A small image classifier, trained from scratch.
Model: activation swiglu, widths [96, 192, 384].
Training: soap at rate 0.0021, batches of 512, held-out accuracy 100%.
Data: trained on drawings of small networks of dots and links, 97500 training examples.
Rows from block 5, named by matrix and row number. Rows with one number belong to one neuron. Each number is 128 + 32 x the weight over its row's rms, rounded and kept within 0 to 255. All counts start at 0. Numbers have three digits each. After the name is the row's rms in percent of the matrix's.
# gate: MLP gate (model.blocks.5.mlp.gate.weight, 512x192), inputs 128-191
# fc1: MLP up (model.blocks.5.mlp.fc1.weight, 512x192), inputs 128-191
# fc2: MLP down (model.blocks.5.mlp.fc2.weight, 192x512, transposed), outputs 128-191
gate.350 139:115112111135125070106107115144119161102094129119139178092117148118081102182096117196174094120095115170109132120117111115072145088152162136121111070090107113111093144079139119153115113148044115
fc1.350 147:080133130152132145131076115134114143070137114089121135048140119136074116210095104146116101157094103143126128105136129172105104062154184091121117138128132133120121098094126144123128125110059133
fc2.350 126:160140100160105187105139138160131116126108086134144128145161155154140161168154056077112101139116142113107069176167056085168135074128109130096080160182131135149121116171127061121180105142113116
gate.351 096:130136139118059134164127113107151190096143149153089150149166160108126143137145170147145190150186147145154090156156144186121099126103107091118112114129128128103132151176137123096171133094127096
fc1.351 095:140060096096148049103075113151094068098094095080166100064080122104140126195153066138130123106128074089148133086175159138058135155106131171139146120140177105164189117085073129163104148144131184
fc2.351 097:133125139142132115156059156142146150124135175156143057149108121178112133109132188162137123144119187128124145087151130167137166117147124079130086150103114102147094131116122129061171125053133161
gate.352 074:067152137185133158064182220143096125098161081150149167139087106139124131103065108160196149066154153121126187129131137148114107057144088141179095132148092080128112102101156173122119180121156113
fc1.352 072:158105165117153106155097067134152115173146107163135141104128170147117052022152117140121039128119093123162161156144125162173161166144194112095120105119138153120099141130101188134072105127128162
fc2.352 075:055122086165123074137121133107143119127162120154162172147133094088103075161122107073084106153150141109137143123131088130138168156129129097075117142160142137131168029144140097154113143135118113
gate.353 066:155165139106076112101144140064158121081125202114145139122135091115108162130155051151105119147117165104137147149160166100145139156113079167117125152176146163114091179158134132125118088096166140
fc1.353 072:098141184101101142159125112092074119141092113139069074110096127151087113132091132158170180136110189080127086106126204174104089143119107123143138142153102093086107209117063122133105144138118152
fc2.353 076:104114142091093122120155151138117145053182120098135037101129093088116159133161160119124114170086074127105168161122124157127085156203145161083148152103143186078169089144117132118091108146107115
gate.354 073:149209144108075115111159086149070099152130164111114093144156087146199143124111131122149129147088127137136151115123122184138181150103141127155172114134130153176149112070185096119163151051081142
fc1.354 074:044125147122147142139117136128091183117070113141140153147155166098091129116226062053140144154144112112129163122091121118102057117140167159116132178101103137054073130178169146141164089158163088
fc2.354 075:140148126108149135052096103175118150112108172140188120091131106091172127112105175186158120130122136152142119097065093130113105161134065095144171127115100108130149159128139087119098129146134134
gate.355 080:117045093101158149133161121126117176181119095173076097134112103110091166108085093118121131208091129111134137145085103127122147111108066159152067071071174137145152174199141094096087129159164075
fc1.355 076:096166148128164111158165059135083112090115205159194177048126117127122153129069169100151210163160095176128077151192126137139141095065142099099141155116135116139165099101150135143153121171071127
fc2.355 084:062113121133123144097151166127118132146123087085180154118152092077132076156079107118173102142132159125163189141170126082125085161094125084199044117137111131118202140137095127154157120163142157
gate.356 094:132105131082150118128127177139108072167185155123121077108161193052123152100095162117149179161083167181098118154110122154140144146089176104131159101165117125090152083145108124127098139101102110
fc1.356 097:156131118179178152079135188121194079094140110134116143110124099076128155093102135110132140168115125073087112119118123124079123158149136142103173158115144131127050142054136159135098158107176147
fc2.356 099:074111124138117155083121099176156131101169093104151084097100121091181108183190110132119142112100194142119093147138126159124143147155110147176135149145161168162118127080167075150116153152158093
gate.357 095:172073193153084198142132155130108140111095092149118035187129106096138104071106179078144101141110139093098088168138124123168161112152096144086115225125129101053137098128152175075168118137147176
fc1.357 082:158165131130115081100183079164143117110102164103096145107085177140190113163168086181079154151103104138137165166122137155130136176135078072191114161122117130187143132141130061204131116150074113
fc2.357 097:123123141146158156134056087157161208136140148112151065161167120117115155126135119091132151126134114115136131080116098134166144133158130113175106148131156106178210137132116140107130117127146130
gate.358 176:139083163083112129113067170158133106127180121107115157105085086152126085156109145112116119087106087148165077121116175116146109146099086103224147154110085180145126129200084146058151121109152123
fc1.358 164:120082166108130154110068142186112124099159131146136138115103093166157078149078126083115134122107064173123102108149159116143132134083092154182151157090059191180131108170107128066120113094122141
fc2.358 144:111134175167133071130102112129087180150158211113151093140070144186144084159109089125153116186090088056171132082085131119161134122156090108134101113116103188190168156187094136082136157114099081
gate.359 132:059133175136103104149058103118094177085090169121127123162137166161168154129102160083109163130133138091076127087140084146121116118120132134116097161168137122153102082078189112139124143118115162
fc1.359 143:122115152143133117129079165157143113145118069073142124151046147105138128097109129124076157136151119137158078077189063197135057123137143138201089136143144167131141098105145091118144161121084152
fc2.359 138:120219129198140099150069159168134125136150139155117165146141077135124080116142152092096084143120142146129139174144087088101102090143139122150107135090095124092096054162141108173150133205110125
gate.360 090:173095209135117187153114207165144147152158127182087167127151114125058133131144108127148111128162140151090100113120097154145102097108131145166043129112102080130146182043170189117074100136119142
fc1.360 094:121141124107115144094144217070192084095055126056137127153112151126146177136062104166113148108120106073123111133135184099127118135125139100105128132106135146074078088150089147142215158130168129
fc2.360 096:111122123072092097124138150138085082128060164139117106150137112166103102103155141152150142099163098059115151190122132136118188151132187183123141134111132099087099091104107076103142104136157163
gate.361 098:202135136177107162166133170150179145108127135112099098188175077087128160099107135103110081152130064085144098155157128150128136146116132157130122072153129095129160075161129145146098130103130118
fc1.361 098:110136084022134134129145152129094130144109060156134110117139177118083122051122134129199155120110145147154131087165154164073103122146060140145141159182149128129079111121065226106133124123079136
fc2.361 115:167113133164175111085114112142122111167110123174099148124191135147174138097140156167084052153149124152104129091096070063131168131129149089123240099133062098070170092172135152145114116120142155
gate.362 088:098153179162117166102080165129138140102084178148119140118170134200114145115087177177149069127168096144135142135209145125099120161129117123080200138052094128138172092136155133151096088132132132
fc1.362 084:125099097100153099107131123153145120151142085138143109080157120037138177168109149149181130161151124099119090121102129126089174104088126120133154130120112078107055170118098170100116143141145137
fc2.362 083:153120195152102129175143098107077118090076139157134112172126174118118139106130155107103146091127130180153176095142139143174188125115136143082109106118126152115114145142116144172140182130183137
gate.363 090:112164144128148175149148147120143092134157126150122135088146159146116032132159112111128153140196145105104098181186107139129149167119090154221153136115162150122092097127114163119180080105124122
fc1.363 090:120145216134131214126085151103187143132149124086245106122147120160141133136041120200152096066042134078149111151112130184103137114094144108123130113161092106128177141131155090192129157064112122
fc2.363 090:090097108137174121078139099106174149159103143190177157152112116105162156152094028107116076113197170150138122145164116058135135178073130096075083178154120140151201125138096119087162155151167155
gate.364 100:125126126143165062053134080109086135115123132143185151111180101140120108165109090120133087104173138119124041079160149167131171107167070136155125177130150159097161113102128147158109079140138067
fc1.364 092:122098130135112128086163026112112209140096118145145083127085186124079112140094165175173099122140183150162070115132128152059139159142136156137141174117148173129193077121113141170087088128145132
fc2.364 102:159121125153131155078101145191121096207137151174115162073105143176067150211103083137167138150136146192109221122178098124168109102152135132106175140122085121124154116163135108171110150119109090
gate.365 090:126195108120156112138114109111141110094142118101140109122129150102167110108168105095135103174116129148140133116083131208161124081105144170109157178137119144158136119135156094065135114090127136
fc1.365 081:120103178132137164107160112187063127157116171167134148139134176134136112104142171123163107157135091108130173114106114077089125153148104194165068115134180144155186158140169137167087110158085145
fc2.365 091:118142135055124070147123141174101133143119134090117145135114145120095139138163125179127133146179128090141122079179153216103146147199162123116102123120128132193136133136124151095127133082139186
gate.366 105:131079137179063109114154096095080155075111141130178076133153129131148165107150158095174106082095156128153088127156120091133064153128130132149171124119116139141123137169138153149065118155134154
fc1.366 093:125185097125132121156105101116204089170110115117099180123120074119123050167079077162119143164137151092126131078100119102113138070094087126089108076122147074135130149160110084128207124121089144
fc2.366 099:178089102131108153147076110122140187117135107139143151086094123095135176159113130093097143135148099152121149174137148138116123123147181140149135114169090090144104182086107127104156136126157100
gate.367 115:093145142113156147126114177091117132149063149136130115168119114129127179110085100180138166100132124217091122043080043153096079158154096188109134156157122153185090085136119215139086133115130123
fc1.367 110:149153135176092095130121093190136166109122096119117142106182157148175098117157134126122145168173114088137160212153129145157127111082135104128155160098113073114123196095117074122158130172148143
fc2.367 122:154134108078174124195113126090162085187174151148195160216143158102096145086146115156060080127115169137116161131157103112134140108149128149086090189135186138150158045151130108097118157126131130
gate.368 090:134111107122072100088100183144129115111098121118149098132088126145148133086105137123105149129178044133162048187162131119108173118124118185149101179137131160144114080114187121193130124089111097
fc1.368 094:086152175185093157129122146167088169141189141110154141159074087153079148106147080115177069136091103136137082123109083159118176116101100222161122173156149142126117089118129077133142065075172137
fc2.368 111:118091167088081173075121134158116147098127110142150137129132107102129158116149136076173146133138117099148135089128083125213161143160106184125128162061106125105163159144162107136119148193135097
gate.369 099:126125169145127101135101089162147125118076125143171068095158085091164142122108139157164112088115123109164080081120100153127147154164128061155131170146130131108190125146135086137158161170052116
fc1.369 094:125127115202075094157110132137115134116096165154094058158155128147125092120192104111102105132149102152188110080118137180152157092137192079091194129115108125117151128118123111144124135161077150
fc2.369 095:113143147091107128121142111155110128061120164099179151128104089184146071125118151153104090149116064152101091169080104084167120082154129102119183099077154125131064107151144121187160136126108122
gate.370 081:140065201162092163149081153156113183107156144142158126162139140104139132128150158146177116166127094074132119187204084188075098106122126158153173153115142155121087146077190163138120138136118109
fc1.370 074:117095132180141181108134122082092160131146137142138126118086155109138161129152115142134143091147147118158155105144166106125132173148150088091115090127161098104086155133069106165162078100097131
fc2.370 083:069126176177126149107203151137096140092104148140135138078147123158168135128124193088132102140087122123149113112121108111091091149143157154200083089151178140078171094132173133212126088099182152
gate.371 085:149163142102128099096090207116139180065106120118175156157136182145173164169157076098190116135125117166077112133130142067130133150113078112194142109144088127133118106171137108150127159135103106
fc1.371 084:061118126118117131125152087149139142139156117179086123149107134148103096109086150149049131171118168062105119077087117144145107095086162091117141158124146109181172130145106138140112072160133158
fc2.371 094:125185117128074135113088134143114122173094116147116045173100114059116123144156102060127165089085171160151094144131176125115103125129174120137091174147090144124110124102049073158171161173112116
gate.372 094:082111113104120158180117167117135127129103147149160147157080091190135084108100091115156106099147116131127105112103119116177094143108076143177125078143140161170113160142114157087155087103121089
fc1.372 099:170123157129171097105104074162098146118133078117035144129148159135137143132165158128151151147122192117098108128149119140146133140088118117075124128088188098085156092158165143126115173163159113
fc2.372 100:156116083196140100107113124147105108161119190075111121064140176134141101124097147136123218122114087188107149177159106127065164106206095077097167160127115130078106149084143128154143116124191108
gate.373 090:160189153115162098099112123096106122147145121116089092206099095114081092135146178159120131104100102096158153141116181112109113161186084117124131166105122093131069146107130137121105116148155075
fc1.373 092:100124120165121130103168141168123163127108092151155075192102125100104094084131137153140121127147154070169118144144144197193105148159104144131143155120158126101153047121055173145145108081154144
fc2.373 099:104113138131177141126120097151183173135075127099133161105104072129099119078139133076147154199104143177085131157062151189133107102070126140152148170134135120131155109175147134137153129088147080
gate.374 098:159124133108104103119127117143098070105102151073107083062167095079185143179096081129150101100102162183118141146119093090139148092156148130134171152130117130118157095087120145145106184129085155
fc1.374 100:136124142084104079146087124124086091128134153084083093043140141076167101159122124101098108137089150107091150101127113123125140132148160130157146122199159109088195139159120146124143137138105152
fc2.374 097:146133128131136164175148150152105117187152176142097150162112145151131174106122117137095122098068162164091169126126125160140118161127066132141116093116150085085140149115116138108144087146107102
gate.375 125:150135143171076087103185103148147087112150158164135147118060145111130096112123149157127127136110142097190088132115118147157155179132120086094178103151134105114096160148126123082111114071128188
fc1.375 125:089179124157140137130134169173113166171136094082132181159239158116105147143098166065132142116110080104142087178127140116136131146079090136107101121090163142088158128137145133173142146189136063
fc2.375 127:104150107120126124149095107146162120121104116085130109122116121136063135143125095115114209100171149160142132174165111154089128163207107118137140130174147156151075111135096146181148137137106182
gate.376 105:248128136145083121144206161149160128082118118090176146160109136096104097126143109136161153084117063144178094153085117158162118164096151135080170134184102156151167143090077134133115180144159177
fc1.376 107:103112133142141157072197154128186156049109084112077084142110118141119148071136143108157098132102063104137184118137121087181125109138148149142113124089093168127192140114120088161138147132169147
fc2.376 104:116148147120044147097091168101100104110067110136145116129067148101136072089151165150162172187100135157128131076088108144126156151176082152137118180130157126151173167131156199160095127069110140
gate.377 077:168133149121125130152133198134159110039161146131142177094107156110162126138155141089136101175130156047110091141121169111155170167128124156125116132147102101133125156143144167173080098091108143
fc1.377 077:168158136092125121159147135153151120148166130169126174067078121100151169170141193148162123117081149109086102093164167122151152125135085119149117132105145169105151071108123129096143160085070158
fc2.377 090:115101114095062106093149185098200082166109166209079134165134119141178105163120173145172161121100131122098146103100158141076154184141198068070173132128069139170173120144181136110120077090162092
gate.378 084:060130131139164142130137175131094112203073104107137114137107110139118173080113159111125134177101132138124133102140126086141159146118142090126139136120225168143142103118177182087110138162167109
fc1.378 083:103083138099103108144057213111116124164080124110130091131080143119145090101137128105180147102127091133132115111133134087106197132111148119144121022147157105134118135149142209105197140139153121
fc2.378 085:123124104175101171128175165135200106105082129146118171106165151177124143132108132164102104154194119102121124153135117122170130118096110074166212171105109149150082149167147100106090082116079116
gate.379 073:133125112136085136186189182119134137152169078129061124137116172153113136144140091083101107122109099159192122087170126140143083134066134111131146135105146122091093141161120120156140199118162174
fc1.379 070:103132108151171082155171050120078097106125113168143135093151091140122182129112172139116089207146112103120137139144128148116136087138129116120142062114107174170197127158086149126097106105141063
fc2.379 075:099140128152066091139183160080100076103100073173121134148178120108156157151154178123149157138091136122103129151193099080050107190111129115138141071153162093064113148112137125137135176105127188
gate.380 072:170095082073087183161102150122110109160112137130125110160149150152117149087157128143096117129137107124118102152131103138109159144156153138083164115135146112118084110088118192112105144121091167
fc1.380 078:180090067154081099096101154152106110113071119118080097140158105105143047134169130156130112133134100165122112153198158078110157118093145120100129140104113097110190060110069092136149087134147174
fc2.380 084:122081127220183104085146202168126160136187056128104170131131114099176118132149143096078097102139160092150151116150126117118061123110127113144132055161092140130126148112083074089100174058129161
gate.381 072:163102192086128171145107113087172162111160139183136107152161111137118166044120221092115159041054126144121147165127123181092176135170122116110164135128139121124162111147134138125151134158145143
fc1.381 072:158105127133085173149133084104191083144098143144096187128143214186146173080132157152146102172075122116126129174157171114104186164148157053152189103153084171173111153103137149144160118143115130
fc2.381 079:098192119142165134120139104111121215087089109111096160125138158128131160066166113172147127166157170112104104139140169092145137148104180133160114122157118166146118096127169175150163110110182187
gate.382 077:188068109141172111105110149107140107124129168069111050133127088121111087146118113093100181169164097131088113113136125123124182120157144144135160127174113202166154081110179140154066079132186122
fc1.382 081:159099112124113136127173083102132167150074106134112108097173114135061109080190116107169175206191188158155147112136185099105112118155126146100103075123101184149110105124096138076113176092032137
fc2.382 082:118023143129132117118122154137074090147159130144121126107124137164136119079129104125161153200159104123116148131079196189112075150137122147077164122107111139157082155196096158176078140181146161
gate.383 134:154130140098095130125065077153132168101182137124131121110134117146111087153087119075165132158127117116151133136125167139142092102096103133156155159141120185171154109220047163071139124150157106
fc1.383 142:096125131102087123114110145138169136118167133103087122139139093135126147172082154077160104140150082123156171102110109118135119164124050131202110126149079197184164139199102145028159086099123135
fc2.383 125:159175166109146111179167164123081096129150092099079150153131115100173124083071114145133114129079174085151146141148137151137145113151079151143060073179141171174176088164113186106211207154108067
gate.384 089:117134120112113107087108102142132151147119156138104064132157135129120178090117160117137082129114134137137160159148071103125149084114124153169149039183081113113115160139135141101145183102115131
fc1.384 083:109132108182110091064127102138096157167061153160065104173107145120127175090108167125101068172160129116117132112139079121122158127156101081180139123123117139184072096100126139104118159186121166
fc2.384 099:149125120102161110112081083102097117221147102088116117076139097134125159090104125180165125097106103127144146113151139160160165171117120116169146179171158178138088113111138108092168088128121110
gate.385 082:145185179121147104183098183130038120131122144122146126081137150158121149141116198082179117137099159122162110147123204073118114126093102132124148126189097139121134106134146150142107211065158146
fc1.385 091:092124143112188142135184145185115101135147099104165105141100112172116102142136117147163149097119135158161118077097099133078186133122156128121073074180176159194136091156114126138084123093151152
fc2.385 098:106144132126149106120168098129050110110109104078114123088186125141145125098142131128065141130123185172089087127122138088133191117119105110140111123111120142087152141090121116077104091050106132
gate.386 108:117153166097128161167109099114157122107189125165140136077122092102109114080077128115175161117185108131183100128115056137139084141144117153091125105171126115152125122101134133167145062137142120
fc1.386 116:114092144160185153122209109096149096146093155136127169063126103129119143097114142129187142119155101122120094078101058066151116141134113166126137121121111110109108125141164159214165069142138093
fc2.386 106:130161173116160176183131092139099109162100122119102114067124142138176131061130174133138067134125098111149110100172156120135165123180098149134176133099092118104172121126079092128129061188098112
gate.387 076:151104135098145150174104073148174161162116119091120105109195177117178081122131022069070182121117094174096137125108191171130128100113092109166141134102140121142087121127129115097088158116109184
fc1.387 077:103139121219104118150173114211104133169126180112144122157108091180081157110110142174142100120128113101110164146068175171094135175085138138133127159192126109114154165082091126089144138153125108
fc2.387 082:136096141129114081152082150132148161146149089084140110139133137168116130116126137063161178134123074147154157103169159121104149155126160208186133076118048066092122068119106121130087152080180162
gate.388 089:141071198128174055154145132147139161097182135155151140116107109079094086116124184149079121125166182099157070130162097183120103135094128151092068130150138130106106111067149123152104089123106150
fc1.388 092:176132106072150173132098146193088142094167174116138160122142081132173114127158095119112142154124101046125159108080149138121122108144143095118186101139115165118075118109147152092153125098105128
fc2.388 085:174159202131105096190120116155129128143108135147142146122093124111115146158124126078142115098132128161094182144147162130129156097103107156096131095119206091068152083132075159126133150151117168
gate.389 123:142161157133088127151138120102116126151124116143138120160107184159110118096129153165177082112158103108139079107127132108150145128112093125112161094185051137186109147045100196127150080132125123
fc1.389 122:114158149081120092153130128112124108151147104143153112135098172131090119097142138164155091091126139153151104117154119103176151132120146097104145117162075100177150171070124169138133091110125106
fc2.389 116:115137119140145122127152138114142181165179101110120149143141080146123146099122101154123086143180125189081107060148186170118135126157091130108111128150096090153194148121127164202127050118141164
gate.390 130:188127026131105070135149137138118123127108151160108188163176111138127161137126143116169110105127159148131124115111163110142130142116126120108128153098075099105095133137099151086112110089139129
fc1.390 120:091171194119081135117057101143127156128190133135075086086180124121071087100107080114113135117204143141124140147138100111132153164162106127116141118204188117161141166076164131138120152183096196
fc2.390 120:114091127116113147094148096195127179097137145184115135106096093092180090129151071174169144144174193102094139113106108176084155127154085113117187154103135133096110164110081113146096121105169156
gate.391 083:144138186207088070104119166152110181166145139144121136121110135084157146092145142188124146156158166050113076120148098120123149134107062088125094133106116120134143051125121082156161073117144138
fc1.391 083:154118164162131123128111128120127130171172114123147121164121087115114133100124151149130127168085217112072121079129117133090160194156076111123093124105103081183142130169092077097160105089128092
fc2.391 081:118144109184097159129185157076145121111196192131114107143164114145124140170153118112073091131116141184118144156114113202153087110162138095120128138066145152135163117151124161150129071118079131
gate.392 143:124107149154132144108113098065131107095144195133182165119161181126093122169132093151163171098107168184106127054157125120135068061159151139189131155066104097132150066095130159155085093134139174
fc1.392 133:089131082101132120102156141193103136133110102130144100176148111133105136158125146136117084120170112096154120176136156124099137173100095127075174108150180164083090185187110130114157163162137108
fc2.392 129:129186165118143119142090143095167151121087240129151065106102078081160105123150152192123089130099198142121166112092145156150143095175117110123092181069129116120160115127157126171124154067123116
gate.393 086:121124137116095120089120083151110175145108073156117154081118128170129111173172065143113188133128100118101172110145119185159162093105160133119080146099137122078178160167172125193149151114140135
fc1.393 090:094147115149105102133089139148171154118127138156137078165172148140093078075149081103165116187149083164124090120092132075167110142184094158154122126154160110096157102148082183102168163150147110
fc2.393 092:159183124130147110113209138153110090111126186101146154117093118112155103140135118124111159184167145156104151115140064091145167075152112115137163151106106110134096089175151072134135045073030067
gate.394 113:189206118074103144122143231137161121125142075145127114183060111114136139102103075107143090139098091118174142118173136145096086088071154078103139096125159153139130170139122121189035120098132137
fc1.394 104:096120119226156122172063104119116174109110151152100136098139161180149122137133119161127184127090106119109122174147135103155181161104071152116163212138123103114115097110134085077186107162143129
fc2.394 105:139126136113142173078119090140127093125141080133131169192153134137114091168107053163091111106085122153135165210156109168134106107163111143147106137145156142063079206121065137114122129165116106
gate.395 075:108137141166164124104086161076144133119117171114143155144144127176123154103116140132133130135211107110156044155098098098114139144118076149134147123137127182125069110173119151124100104132074116
fc1.395 078:092094147175108123140084169097131146173118109102159111156079161130122107112085136109145096184113192066127084148142122114106131179131072122146135171108157130109184071136121146177083151103129184
fc2.395 085:090134111122156184165057175119149101081159059112195073077187139170113102182067101091133157098145126134082132170096149111164167114096110154141103163146131122129127176118137129171134116077103141
gate.396 075:140073149107085088152123148049146151104142170118115161109114101163076167072080143098103169153165105160036162164109122110077154108104153122167086166122193145122141144147150139114128116130102116
fc1.396 071:141154119113102158151138154165095144143078148120046100129133201094087117125119103171151110167119103129151120129155177098123141147087127102160174126111127144106139123106136153098173126112114073
fc2.396 085:159101114061083140234141154071163146095162124159146164202158094130129146080096107186137091052126099148105127154123156154088151146119144126095089102125140162126176180196121160120159101148121085
gate.397 088:128113084150076113146056140177100141156151139122083154195100124168106159130115117093138129077148104097123128175203092192126128128087082161140112159131186176131197200126155201142106111076114170
fc1.397 088:173128064121041118128069148152107138100118142156145120135105072165100139161152147094075094183160124152152136121137092095125139099125064111098111162148169175125166182129122131112119047109132130
fc2.397 098:106159171129129107166120094139111146120130116139092179125186172194082047080133085107128199123152133119165099134145122129195137094108106104086081150151187173139129143170138098133168077106141153
gate.398 075:145081117072108174134148155113097148093174121141097142157176094148083096134120208155140163104157131172186143168099175143118069133132116126120154070127138119130156120166103177120127054157104129
fc1.398 077:185128134096075144163159137121103178142097155077110171138148141118167142110108142155162087145103098103136091085156167152098124150183140122153165083091159177117168120113120160078151084104142163
fc2.398 076:163133100138138097117204145165102115084107108154092121121164126119080127090118103161163144119115126108073159128120114190158100175058130098144137117083155123104101129145102115143104139131088143
gate.399 088:122071159078097116074143131080135146176129150120069137115097185112146117145106157114138143126171144149196130152101150122167120198105054075160161085152128117161159119148130061118089111142198120
fc1.399 096:100113133162124096146178175151120106200133154132186125081098144143129128130133101107202045086165204132156126100099085139196098129173154127108115090155143116143133135142116102109092150125150109
fc2.399 093:077137057144151090108166080113121167098159187142125088146200104117191087098107140157164147135116094067201143147188132046160124086142095085157166168162120103144143181132109116125098115174147127
gate.400 130:123115147124154152101110166047179081155168163132093145106124139144119097190180120153149162134110127084131127117059087179169167147095144114119127161157094075184077169122159169157170138040151081
fc1.400 124:104143156156116132155084177179112128071142142159065111154122155145093179122092118080148155158137147140126125056130179065176084080161122136104077115131114068190107110044176165155094114150119121
fc2.400 125:147206101094107125139201133135086154097138170138094112146169129169183096089167137079125105179116197098096113117091091132080139142214066110135181116144135120122130140125096126169147107075113071
gate.401 095:119156133147070121116139191192145059147094143139123134155107146072105197096051122139172106132157110077120085098130125067117185130161166183153178142166109149073090100108141175130136148087164125
fc1.401 094:149149049188171154126148075114194138126118099111160095159090123179133100143118092200108134119090144142187124192123110197108153152149148137108136109139079083111169107168101093115148112158105151
fc2.401 102:099154111050165111154188119153106144091195180124141097091099131144125118111129054112120129107094122087114126148121163073145107084139127115090082104118125132160161127121126197164124097098134117
gate.402 162:129182121087106172076110233092160122138116124128160133150150171144103125070064165147116109095145128143125105092084096115155100098054153073100102126119106097076142179133193167109097152100106104
fc1.402 166:112076115146134081162136055161125121097124133083120097096080080083132169181193092089113167127133143121168135121186148128069205162169139164158167134170187176197138110130097076108142119162142142
fc2.402 132:130146107131159163133157040120156145131097126099164077172099169106183158155141085128167110124149102118113095106099110175103079129141106155116065147137117104144162137127133084105150150143150116
gate.403 068:143166093148176158172177101132170202114092152127071100143090127131113152144100139149083130083116092147173149177154124143133079149176121108199143127112090167134119182095121099144091081082060171
fc1.403 068:087164071183137190088098173085129151090074126132139118143125181197108107154124128063167119178072032142102174102144130134090139099123144177210113131146073157092153161158130138200160119109121114
fc2.403 080:150127131142112087104096083091126059134123161174132143065168147125181168095103106076099104127172099115125123141174098106190138109136111137132203152114132125056109138112103094094101144127132120
gate.404 084:100100106098124170119136122166151097138087153207140098084150081137129190150132166156111120131127112214089095107134101120131078159125165171115233169175088101139094147077087119139046108105079110
fc1.404 088:124138121104089108118131125142157188147169127162115134089139138152131104087168104158158133160104172019185130107180170155191157123171101190123121164094161090128143163149109106061114091158149131
fc2.404 079:141097139161191176128094176124100121191146169113112147186101130119126114160161123167062104095116129101119097151137166056154085126160144179155160147149128165128163151108081108091166100122112131
gate.405 110:125129159153080103126092061102167097155120117087154124173136147095117158106143093140144096170111135084107106060159159090075194115081153172081130133081127107070153142165156105112130153064076134
fc1.405 106:119124114125130164134176209133072144122163169168109088097120116152070056145159152155146137091164181132142131137152118189191043133161099094168145091200126144150109142127114141114126106184145114
fc2.405 111:130072120111173171142108110167163155122071124132172159104149080115138127249134118180144127122126142134145090076157107113104121141103149185060136119121118105188133180123164114093119159127119140
gate.406 086:086142160196165144094119183086089136130099139099148121138149138060120150141101109168140116047137080174152105099160168191141128138080139098129115161167126096143173116125100096126137146090122128
fc1.406 085:124118144114129152065151133103113059140133168184071153131144093212127125119203162148121163181137108105117113157143087154144053119140120226110142177102115105144128152114144158091101122116159115
fc2.406 089:160123139077135150140089184074076090145096171136145166140114162100164094217117160121147120123124157107111148087124168059111169084145114161087146115126140096181201107125171094131121116195101141
gate.407 156:173113139097142205065142073119111071101144143079146113095123173131206129142161182170141167150164146149140164149100067164140164164121141101113128126066122105197150129161099119078126116081179097
fc1.407 160:107086139166131124107136122069219078164129096176173154069044147115166050079174159181161140078133181117121157084131071132131211146133137135106163157123120127140132133141106155144153137112109097
fc2.407 146:133106141198111165189124172172144124185106130085095139143136098115197162128135090087177120119142113123171156102076114181150123145114101102040125150173093168120136135122098101189134111169132139
gate.408 144:094169120109079157091093120142074147132122160075120129120181162108095152093074062070130103156148149068184141156133160101112113195117083143091153109147196121118123166135159115075103110129125163
fc1.408 155:148144165108166133148114167083167151122140130102166104104097107141166115144107181181103147133071112120068085134154125135129097108125152174133074179128103117101110098117135136165181129144155063
fc2.408 126:130104121132111133100182100122147078106075104122177114080133137112115078113111125174099099091134085120105137101105108189075127074103108103087163118092100101126119102163119165145188160104205119
gate.409 094:127152151152090151162119146105146149074099159047145094135156115147169133094160173048146089084138056168097137118094093182133141169127124109091141108105108118186094150121132111110093109192118140
fc1.409 104:122113138069156146069130167097139099138167125196117143135132119084110086180094123168088113137121131086144061142141184079104099118112112168168124145181179103114108126119127132145124151081133167
fc2.409 098:157114117170048126119081141105065112087102170178117078157069108104108118089176107155132154157173133174137153114119116121102090153164049158104154162177139184113105116122113127179079112122153143
gate.410 092:082136124130094140159111062128093094096161129045156147120063094097149113147122087078186148112115152094088170090146164143136124189183112107144161143163147117100136137183161142135085137182100144
fc1.410 093:138095117126166105063157140148100153138159066121168092139184126197161149157105133093068160079120096109138121157097121158065146161122177145136112152125155197121112154176149102137112092062170101
fc2.410 103:128167109163125136109116157190131155105118061159149122068116142119157180121146070104078194126134105158098135103140107070171078158052111086114143079073133198137155132074109107093147084145148151
gate.411 083:102150170104138115127135078066115131120129134174139177073143204138163171163148174129129153100141156156136175161122128129137153128104132099147142135206098118172173197111179140112057130136044128
fc1.411 088:068150157081060078146187107116148169112156107113142126125136102114185146119115089094163096092119088106122132099080158126111133091225129117110125135144146097160064124128114091131160118124154153
fc2.411 093:132161100110180109112123090191088096103093143168088191112121117128153121118074143112157168140143131143124111125098130176173130104134144094089147072133185074165031141127118141166140069142092176
gate.412 077:122099073132126131141088125144100144101147100148119102085094118140095119148077091159159078089107107129098102162066151127097097112152169153124155073097137154188142063165116128187175168139105168
fc1.412 077:091120105096085109103161157115100113140162132145071124129080113140158167133188127131107147194078191136136104118176140129109136115126088155140130128114155162066207138121194107063157163097160025
fc2.412 077:138142103166131125145119075149168144088101092175106114155169120130183120132120124127184146161149137082173126156125092115162137141130084194108124147108091167150047113078162081111130075155118180
gate.413 103:106118121147126107144145074147097086131120143160135093128122109121094148083072142173129118167114138130119158115145176091071189113141136112177185120120119105121156129118091121162135144072140159
fc1.413 112:129110105140137141198119146105071105074081140179139145112105124156125120089150104149102087165095169113130087115090121159110180114135155155099139149120139088060104115083105124144158175133160107
fc2.413 118:118195132111153205067094118163099149178153089159132059126045182175119090123140137137114111184140134098129107074128099141117100159165092075125132105127083165141110147126182133071138168123158116
gate.414 087:086087074110107143141130135085117146164159160159110125193094130176118094098116109125110126064156077103091181129096166158147075120219160136130135167148135107120134089181162157072129191091083124
fc1.414 089:081143137120146164109081168092143158162126102108150123222101168171162079106129117139146148075113039093165138152153144177169105125183133105159115119125064115127164127134107123075129098133106118
fc2.414 091:151196168131178112126104105121136118128149111142108158127098112134114101152135138114159127175134178148155142167098117139086065120150094111135204146144159155184109158165134121135180175143065103